From a checkpoint of a small image captioner.
Training: soap at rate 0.0029, 9600 steps.
Data: trained on rendered scenes of toy objects such as cars, trees, mugs and chairs, 195000 training examples.
Rows from block 6 of the image encoder of a small image captioner, named by matrix and row number. Rows with one number belong to one neuron. Each number is 200 + 30 x the weight over its row's rms, rounded and kept within 0 to 999. All counts start at 0.
Before each neuron's rows are labels from the 100 images, of 14976, where the neuron reaches its largest size: "patch colour" is the nearest of a few named colours to the mean colour under the peak. Only what is clearly more common there than usual is listed. The data: rendered scenes of toy objects such as cars, trees, mugs and chairs. In brackets: how many of the 100, against the usual share in percent.
# gate: MLP gate (encoder.blocks.6.mlp.gate.weight, 288x96), inputs 0-95
# fc1: MLP up (encoder.blocks.6.mlp.fc1.weight, 288x96), inputs 0-95
# fc2: MLP down (encoder.blocks.6.mlp.fc2.weight, 96x288, transposed), outputs 0-95

patch colour: black (40 vs 8.2)
gate.165,215,141,192,213,228,244,202,252,190,222,245,210,185,216,170,168,205,212,200,236,223,242,185,180,172,219,198,183,216,234,225,193,188,148,190,199,178,157,201,187,243,169,200,252,188,243,223,253,239,172,162,206,233,248,184,212,203,168,151,270,199,180,220,214,198,204,232,245,148,196,205,223,158,240,201,225,225,175,244,172,188,206,140,206,173,165,217,189,225,256,182,185,140,154,220,195
fc1.165,226,192,170,228,156,235,201,212,174,247,268,280,123,237,184,184,186,196,239,185,168,226,251,217,220,219,214,193,188,251,247,239,217,163,195,171,204,184,217,180,181,235,204,189,187,202,232,192,257,193,193,151,243,209,183,183,223,179,157,260,201,162,191,188,200,156,177,218,178,189,226,210,129,215,219,203,230,220,191,194,212,172,184,204,191,177,179,216,210,242,219,236,173,204,241,249
fc2.165,194,239,219,217,243,184,184,197,218,197,243,192,222,238,219,186,224,177,201,169,221,242,168,203,198,223,173,238,236,164,175,181,238,224,184,185,176,185,287,217,238,185,177,214,204,251,237,182,249,209,168,261,205,145,208,189,149,238,174,183,242,205,185,251,156,194,240,171,236,208,134,195,134,201,247,183,180,203,202,193,199,189,158,211,193,205,221,176,250,190,187,171,157,200,223,171

patch colour: black (28 vs 8.2)
gate.115,173,166,146,182,177,214,217,171,172,217,173,200,207,154,211,220,179,177,167,163,257,206,189,231,155,196,209,207,207,172,182,199,190,187,200,186,243,240,184,206,164,216,152,160,197,183,228,252,198,150,226,167,235,143,223,195,221,163,243,268,205,224,151,223,228,242,186,230,186,251,209,188,187,153,179,233,169,226,208,227,219,226,188,226,163,194,239,179,238,218,257,176,265,183,221,227
fc1.115,205,208,254,115,207,243,228,165,181,164,240,246,186,191,165,244,202,217,167,158,197,206,210,186,224,200,177,253,212,201,195,191,203,204,286,165,305,221,195,202,224,185,180,208,213,196,193,137,217,144,157,212,217,208,214,168,202,197,165,210,252,169,210,195,247,164,168,179,184,247,192,202,204,229,243,213,186,224,198,227,191,172,185,208,188,213,194,190,211,183,171,216,224,167,238,195
fc2.115,172,178,205,279,258,192,160,167,191,226,219,167,211,245,208,208,197,217,210,231,230,196,263,211,262,176,180,218,201,261,161,245,218,204,203,203,167,197,194,152,281,228,225,202,238,162,236,190,184,189,242,255,185,216,233,196,187,232,211,212,159,189,192,210,207,218,190,282,164,203,178,181,174,213,243,171,173,199,175,172,232,216,180,195,181,225,232,176,187,219,189,202,180,205,243,170

patch colour: black (27 vs 8.2)
gate.182,151,238,170,200,153,216,198,118,191,156,177,192,212,172,188,182,224,152,221,187,250,202,215,180,181,210,203,151,174,176,204,194,182,239,199,197,189,173,191,224,241,188,230,240,181,136,215,206,173,213,205,209,194,194,203,225,210,168,186,173,240,175,229,166,154,219,169,160,203,243,243,228,157,262,173,197,208,228,236,154,209,165,182,177,227,165,162,226,185,178,212,115,155,210,218,179
fc1.182,214,220,256,212,242,252,240,188,139,187,183,195,209,221,183,190,188,208,173,171,158,229,214,147,213,242,166,230,212,204,217,237,203,212,176,243,167,212,149,207,208,216,233,225,203,203,140,212,184,171,201,200,178,210,221,179,172,238,193,216,222,168,211,228,252,174,222,128,202,168,192,182,213,199,119,254,219,228,224,175,217,220,185,160,152,150,186,177,191,155,154,184,228,168,228,224
fc2.182,181,131,145,209,203,226,161,184,234,200,222,190,188,188,202,170,202,190,228,208,224,206,167,198,194,213,225,224,195,215,253,189,253,220,221,126,173,160,237,194,240,235,222,128,218,151,266,194,223,193,207,232,214,185,201,203,210,141,202,172,150,203,198,180,159,195,187,247,177,179,211,195,186,275,182,171,156,196,165,244,219,217,159,199,208,232,156,164,177,204,189,195,192,227,183,153

patch colour: brown (50 vs 25)
gate.147,199,190,190,156,246,163,223,212,255,158,211,177,207,189,234,198,197,189,139,218,177,181,119,195,224,195,189,252,206,149,229,163,249,134,175,217,180,211,196,195,207,181,184,172,194,202,171,212,211,145,217,181,260,217,164,204,164,183,178,192,235,227,194,182,203,214,253,204,229,168,169,172,244,221,246,203,162,221,177,217,186,225,172,244,168,229,200,259,186,205,223,227,166,155,172,170
fc1.147,182,235,175,188,211,166,205,220,225,190,273,190,174,213,182,205,212,216,238,212,169,158,206,196,220,239,227,145,196,208,232,213,268,157,235,173,204,210,139,170,215,178,156,179,223,245,215,220,200,173,215,221,219,224,238,202,185,186,207,239,192,219,207,229,212,126,223,243,229,199,203,181,180,224,195,235,179,182,185,141,152,195,144,216,198,241,177,216,204,151,150,255,226,221,186,261
fc2.147,221,187,188,209,170,160,250,188,252,235,220,166,167,165,188,229,186,218,219,176,133,194,210,214,166,205,189,232,175,169,168,221,204,152,227,171,210,180,163,134,217,158,170,186,169,213,206,198,213,152,122,217,217,225,231,209,228,192,240,202,234,156,152,174,203,244,217,220,197,224,224,189,214,207,235,265,184,205,214,206,197,218,144,184,218,252,251,167,185,148,212,194,201,200,175,157

patch colour: black (27 vs 8.2)
gate.149,256,199,196,157,244,163,200,180,236,185,240,185,183,256,207,207,175,193,179,187,232,190,230,185,189,198,202,241,178,168,258,168,180,213,176,207,188,251,182,264,207,169,257,270,191,177,181,195,217,192,199,179,255,219,225,204,177,225,249,205,142,168,192,224,182,241,186,189,197,167,211,236,184,222,192,189,220,191,146,190,211,193,236,226,195,133,177,179,169,155,209,124,164,194,218,199
fc1.149,164,184,230,198,178,238,215,259,175,147,199,190,188,200,222,183,208,227,217,205,185,201,140,197,171,202,211,154,194,204,181,192,191,208,249,154,219,158,253,174,164,222,171,147,185,237,190,228,197,230,228,275,207,183,198,188,171,222,133,189,227,206,214,217,219,178,259,193,172,218,174,216,134,216,229,218,202,153,181,217,198,281,179,158,185,229,211,181,223,219,219,243,212,181,191,143
fc2.149,190,207,144,202,204,170,180,161,213,245,185,191,182,205,190,201,206,161,187,177,226,175,202,204,179,175,182,153,168,206,260,149,186,140,188,199,208,174,198,216,175,170,199,214,214,135,221,229,182,197,231,202,168,192,128,209,234,140,201,215,158,219,214,194,201,151,158,167,173,199,310,234,235,244,158,198,141,202,179,208,218,179,173,205,205,212,182,184,160,189,233,192,159,215,199,219

patch colour: brown (50 vs 25)
gate.27,210,245,194,206,216,174,182,161,190,216,166,188,167,219,209,154,157,189,217,154,212,206,184,207,156,211,252,161,166,140,245,140,240,164,218,227,222,133,211,217,170,135,230,191,194,252,229,192,217,224,173,242,173,164,226,170,204,231,198,219,220,171,236,212,232,217,196,203,209,243,196,150,200,209,257,227,204,201,217,206,225,230,153,213,195,206,207,210,156,154,182,189,146,158,171,201
fc1.27,202,148,187,175,217,157,174,178,183,149,146,207,192,179,188,215,243,271,206,148,168,204,167,169,189,159,187,180,164,195,266,225,184,158,228,202,193,200,127,177,168,223,213,162,237,203,155,168,211,166,203,252,151,151,229,175,221,226,190,206,165,170,244,200,241,205,185,153,258,199,204,172,246,204,200,199,214,185,206,190,212,225,175,172,194,182,218,228,176,218,220,171,192,162,161,207
fc2.27,190,206,187,236,221,235,273,231,210,223,218,216,238,172,212,260,189,178,189,251,166,186,174,186,208,202,188,225,229,229,154,203,169,226,241,193,163,240,241,211,176,200,210,151,218,175,143,235,199,246,240,180,193,193,186,174,183,248,168,196,210,173,171,211,151,211,248,229,177,173,150,146,170,201,157,179,188,184,206,144,193,245,224,168,160,234,210,219,209,244,228,244,196,190,216,164

patch colour: black (25 vs 8.2)
gate.258,226,207,189,168,229,164,200,221,195,213,211,191,228,259,233,151,207,234,183,152,187,244,243,211,212,201,231,235,218,160,205,217,220,147,214,226,156,201,243,200,195,213,168,211,176,209,169,238,246,146,185,166,147,245,242,256,155,162,210,181,196,195,187,263,164,185,195,235,207,231,219,188,259,226,165,230,199,239,186,212,215,214,150,178,233,172,191,147,217,161,233,200,217,220,224,191
fc1.258,153,157,168,218,144,183,221,222,244,205,142,133,175,246,185,176,189,192,212,278,186,158,164,201,137,226,204,211,170,224,201,235,191,247,233,161,176,244,214,177,210,212,224,187,238,191,222,131,161,164,212,152,208,170,164,226,196,196,225,186,184,212,160,153,221,182,204,194,134,192,211,215,214,168,208,175,216,217,172,199,205,221,204,189,157,241,193,216,186,221,219,207,193,181,166,232
fc2.258,256,184,221,183,187,213,210,171,262,225,235,183,159,205,248,212,178,231,209,242,161,189,210,170,259,200,215,157,244,213,204,193,237,194,208,221,202,194,187,217,158,178,168,202,210,217,195,233,246,151,204,236,181,158,200,172,190,194,196,176,188,198,154,215,217,226,178,232,285,141,147,224,284,182,202,183,213,224,208,195,178,191,236,218,225,207,159,212,190,226,202,185,136,194,180,147

patch colour: black (31 vs 8.2)
gate.158,188,201,201,153,192,223,215,214,206,189,188,217,176,233,203,182,173,204,160,197,168,226,200,258,194,131,216,223,198,217,197,262,250,205,197,187,244,185,234,129,189,270,223,206,166,220,230,210,186,155,180,215,193,167,207,175,213,218,198,217,179,211,193,114,250,259,178,219,205,124,226,179,176,205,177,205,219,199,213,206,235,140,191,241,178,191,219,206,228,156,199,238,232,185,236,166
fc1.158,162,260,173,183,205,193,243,198,281,207,180,192,176,206,163,243,170,252,183,214,227,244,177,139,240,185,178,207,225,157,260,111,195,174,182,226,253,192,223,202,196,237,254,187,167,216,214,194,158,232,233,189,184,208,218,243,229,200,194,222,195,185,202,167,197,200,191,221,225,159,185,173,194,201,175,165,217,233,159,227,217,214,167,175,193,188,249,226,211,199,213,214,233,157,220,229
fc2.158,202,211,171,136,203,216,149,184,220,253,202,243,220,233,210,208,243,258,223,236,194,146,253,228,216,203,176,213,214,201,206,219,150,216,158,241,235,220,216,162,232,149,185,177,244,169,208,206,173,180,189,201,215,191,165,188,193,188,205,240,206,225,180,221,140,234,198,145,213,164,228,158,201,245,195,149,192,157,174,168,210,157,236,242,191,213,208,222,256,206,198,209,204,182,231,149

patch colour: brown (59 vs 25)
gate.8,202,276,172,205,234,192,202,196,222,229,228,194,198,165,213,163,209,202,220,158,188,151,202,197,222,243,194,199,242,178,155,158,233,216,213,190,219,241,197,167,179,183,198,173,221,214,186,292,194,183,176,212,232,235,268,266,162,216,255,162,198,211,195,240,177,167,219,266,243,197,220,192,150,223,231,169,202,230,220,215,219,189,199,222,227,208,181,158,183,208,215,197,232,205,228,256
fc1.8,197,175,209,172,188,178,180,176,190,169,218,214,195,174,189,196,206,147,139,204,163,183,233,224,167,229,206,251,197,194,195,235,190,154,201,168,193,194,184,175,185,261,191,165,146,196,276,171,255,213,155,196,158,181,186,174,226,194,117,194,193,178,201,233,185,223,174,193,222,191,172,251,208,204,240,222,187,192,227,184,185,269,190,216,189,195,126,190,213,234,249,175,192,232,198,257
fc2.8,212,137,187,155,220,219,151,168,249,180,210,206,160,206,235,226,203,230,196,212,208,205,222,181,185,158,208,153,167,278,166,193,187,196,232,210,181,207,189,147,196,182,202,202,188,174,219,182,194,197,218,239,228,175,121,200,166,190,175,236,190,206,211,119,245,203,203,162,162,207,244,175,276,234,214,211,228,186,180,165,193,192,162,179,182,237,204,203,183,167,245,222,165,226,162,218

patch colour: black (45 vs 8.2)
gate.43,247,185,198,175,231,139,160,195,270,177,157,222,193,176,166,232,207,192,222,245,174,242,218,205,202,238,273,153,209,188,214,177,232,205,168,161,229,181,210,177,234,160,229,175,219,164,144,183,190,194,172,211,225,190,206,204,219,146,222,242,192,239,226,195,190,188,206,201,206,178,227,228,247,206,166,232,243,233,173,222,192,201,176,170,202,210,130,159,216,226,238,229,157,202,172,242
fc1.43,209,184,171,219,219,218,220,150,207,220,264,243,194,203,245,248,204,206,180,166,192,164,195,259,200,189,254,200,224,132,185,193,199,235,226,212,157,195,214,136,202,238,224,137,208,155,167,215,167,228,181,139,192,201,182,210,220,177,175,175,168,237,226,180,189,167,185,173,175,243,232,207,197,194,258,253,233,217,199,190,165,163,218,244,177,223,215,241,220,159,172,189,227,179,175,213
fc2.43,239,229,201,202,177,144,204,204,209,200,213,202,253,192,152,180,231,203,201,192,198,179,186,187,175,211,215,164,227,228,201,220,184,237,194,233,162,160,216,173,236,168,216,219,217,184,246,213,232,218,225,236,178,185,148,197,192,210,237,238,150,177,206,186,207,201,214,215,204,139,144,214,199,229,181,234,109,181,234,210,191,148,167,181,235,162,233,187,207,168,199,246,252,236,282,236